{"crop_scale_min": 1, "horizontal_flip": true, "tokenizer": "word", "encoder_norm": "batchnorm", "encoder_activation": "relu", "encoder_kernel_size": 3, "encoder_stem": "deep", "optimizer": "soap", "beta2": 0.95, "lr": 0.0019, "epochs": 3.2}
Rows from block 4 of the image encoder of a small contrastive image-text model, named by matrix and row number. Rows with one number belong to one channel. Each number is 128 + 24 x the weight over its row's rms, rounded and kept within 0 to 255. All counts start at 0. After the name is the row's rms in percent of the matrix's.
After each channel's rows are labels from the 100 images, of 14976, where the channel reaches its highest value: "top examples" is what is common among them. Only what is clearly more common there than usual is listed. The data: rendered made-up planets.
# convs0: expand pointwise conv (encoder.blocks.4.convs.0.weight, 96x24x1x1), inputs 0-23
# convs1: depthwise 3x3 conv (encoder.blocks.4.convs.1.weight, 96x1x3x3, trained with AdamW), a 3x3 kernel
# convs2: project pointwise conv (encoder.blocks.4.convs.2.weight, 24x96x1x1, transposed), outputs 0-23

convs0.5 106 [102 159 151 161 166 121 102 152 129 168 144 119 125  92 126 115 115 158 129 100 118 154 167 143]
convs1.5 104 [138 154 114 134 146  87 160  95 137]
convs2.5 096 [154 164 143 141 126 113  86 130  92 167 137 117 111 114 113 121  67 144 154 119 148 128 150 138]
top examples: cracked ice world

convs0.38 099 [143 142 134 119 136 145 107 107 113 106 151 127 181  98  87 159 174 170 129 142 128 136 128 143]
convs1.38 097 [103 114  76 119 108 123 145 102 116]
convs2.38 124 [ 92 108 145  93 131 114 147 119 107 140 112 115  96 146 102 160  86 113  98 118 141 103  84 114]
top examples: ocean world

convs0.39 087 [155  87 150 149 101 141 125  86  85 136 119 108 107 126 163  87 124 144 121 130 141 104 154 148]
convs1.39 064 [ 92 100 117 112 142  79 122 124 120]
convs2.39 076 [ 79 119 171 110 121 133 101 150 150 106 137 131  92 115 159  81 121 142 108 144 118 125 162 132]
top examples: moons: three

convs0.43 077 [132  99 114 143 160 139 131 128  97 147 143  98 110 114 158 175 180 115 121 135 100 107 129  94]
convs1.43 084 [122  95 121  98 140 105  98  94 107]
convs2.43 091 [149 105 164 136 105 133 142 141 103 143 101 123 114 148 159 125 132 127 143 136 107 178 188 151]
top examples: moons: three

convs0.34 095 [117 138 162 129 109 130 159 126 123 103 152  78 142 124 151 155 143 157 126 156 160 109  79 143]
convs1.34 091 [138 110 108 117  92 116  89 132  93]
convs2.34 115 [164 126 144  98 150 120 147 118  97 157 134 105 165 136 159  79  94 121 114 140 126  96 151 138]
top examples: glowing rim; desert world

convs0.59 104 [113 108 140 143 124 164 128 125 181 111 141 129 126 151 146  88 130 137  92 102 153  90  92 148]
convs1.59 079 [124 164 156 129 141 131  97  96  97]
convs2.59 087 [130  88 115  97 186 151 129 162 132 113 116 102  88 145 149 139 123 131 155 152 155 128 114 115]
top examples: polar caps; cracked ice world

convs0.75 124 [127 129 156 107 163 136 143  85 123 128 104 109 187 143 123 140  93 164 134 140 158 128 153 117]
convs1.75 100 [129 160 117 104 132 143  88  98 155]
convs2.75 108 [ 76 105  92 106  97 136 112 120 136 100 141 142 149 166 118 124 149 112 123 116 123 166 170 142]
top examples: ocean world

convs0.80 104 [ 96 120 142 113 121 161 138 154 128 104 144 138  88 150 159 129 101  93 127 122 176 112  86 132]
convs1.80 093 [113 107 100 108 109 143 170 142 100]
convs2.80 093 [127 122 181 119 150 101 132 134  86 108  95 163 103 121 113 142 176 125 121 155 138 105 144 130]
top examples: cracked ice world

convs0.25 086 [163 116  79 161 152  98 116  86  95  89 131 100 143 121 142 136 112 115 136 113 105 129 109 131]
convs1.25 074 [106  96 129 108 135 132  84  94 118]
convs2.25 086 [102  99 111 159 161 126 136 132  73 127 167  85 129 112 121 119 103  96 146 125 147 100 134 126]
top examples: polar caps

convs0.56 120 [139 126 141 144 120 160 145 167 115 168 132 123 171 150 115 171 141 124 146 137 158 108  80 130]
convs1.56 100 [124 103 111 146  98 136 177 105 123]
convs2.56 101 [ 91  96 133 147 134 138 170 128 104 117 108 137 124 155  66 119 139 102 104 162 154 128 134 121]
top examples: cracked ice world

convs0.33 080 [171 123 135 155 167 158 146 122 134 144 155  91 142  96 102 148  95 122 167 113 117 109 143 116]
convs1.33 101 [127 158 156 115 172 146 107 102 126]
convs2.33 093 [104 168  85  90 125 127 151  90 116 155 166 132 133 126 106 165 127 136 114 120  99 103 127 146]
top examples: cracked ice world

convs0.28 118 [107 135 125 130 138 149 143 141 130 113 139 112 116 134 105  39 136 125 151 103 100 162 118 124]
convs1.28 139 [105 154 170  97 140 137 104 126 106]
convs2.28 105 [129 174 125 120 120 100 152 137 107 117 129 109 159 152 114  91 169 141  87 103 105  97 117 148]
top examples: cracked ice world

convs0.89 099 [135 161 116 127 103 112 172 109 145 119 126 135  82 165 105 155 141  77  98 112 124 124 123 114]
convs1.89 078 [ 96 111  94 124 129 111  98 120  91]
convs2.89 128 [121 137 134 128 150  79  88 148 120  87 116 124 146  67 123 153 135 121 120 122 145  97 153 116]
top examples: ocean world

convs0.77 110 [129 103 143 103 149 148 150 136 151  96 139 125  98 171 115 128 144  93  98 147 149 137 138 183]
convs1.77 097 [152 169 104 117 131  90 124 111 107]
convs2.77 118 [144  77 118  87 152 107 143 147 131 161 114 128 146 126 147 115 107 149  87 112 172 142 134 108]
top examples: polar caps; glowing rim; gibbous; desert world

convs0.3 101 [138 133 103 124 110 130 136 102 157 142  88 123  81 151 133 158 178 111 119 113 138 127 160  91]
convs1.3 126 [157 149 143  83 121 123  95 107 120]
convs2.3 090 [149 116  76 117 127 128 146 114 145 152 141 149  95 143 137  99 191 138 117 114 128 170 136 132]
top examples: polar caps; glowing rim; gibbous

convs0.0 097 [163 112 106 125 101 156 120 118 171 103 149 132  98 107 148 143 143 121 110 117 142 139 185  95]
convs1.0 119 [101 105 103 121 137 136 146 167 164]
convs2.0 106 [145 118 123 138 152 178 126 110 138 157 118 144 109 144 114  81  92  76 129 128 107 144 153 143]
top examples: cracked ice world; gibbous

convs0.22 109 [ 92 120 118  93  93  85 146  98 146 150 152 137 114 105 127 157 102 150 115  97 167 118 132 125]
convs1.22 109 [ 90 152 154 107 148 166 139 133 121]
convs2.22 110 [ 80 125 134 140 136 111 101 124 127 110  81 150 115 161 112 149 109 118 118 104 118 146 159  76]
top examples: ocean world

convs0.23 104 [140 129 130 155 140 158 135 176 115 144  92  94 123 107 171 177 143 109 148 125 148 112 113 115]
convs1.23 106 [116 131 137 137 191 127 120 128 100]
convs2.23 109 [ 81 108 107 147 125 143 143 187 112 144 105  84 131 126 130 150 156 142 137  98 155 130 132 110]
top examples: moons: three

convs0.7 099 [105  77 114 123 130 129 118 136 109 131 104 135 140 105  93  84 151 126  79 148 131 145 163 151]
convs1.7 094 [ 93 135 142 100 145 164  97 122 147]
convs2.7 112 [114  71 111 135 108 146 140 156 106 132 148  89 148 122 111 100  88 169 123 139 149 124 109 146]
top examples: desert world

convs0.47 078 [127 148 130 173 145 115 129 160 116 136  87 130 131  96 103 102 110 135 126 159  96 114 179 105]
convs1.47 102 [ 80 136  98 138 144 106 103 107 129]
convs2.47 101 [136 143 133 139 142  70 150 127  57 112 126 149 151 145 119 114 138 141 163 136 109 141 123 146]
top examples: moons: three

convs0.67 100 [ 99  76 128 151 124 106  87 120 155 125 148  85 117 114 112 125 151 146 102 111 146 144 163 141]
convs1.67 097 [ 95  91 105 151 132 131 139 158 153]
convs2.67 087 [114 144 151 117 148 163 122 154  97 168 110 118 120 131 106 130 122  72 123 139 155 120  82 152]
top examples: desert world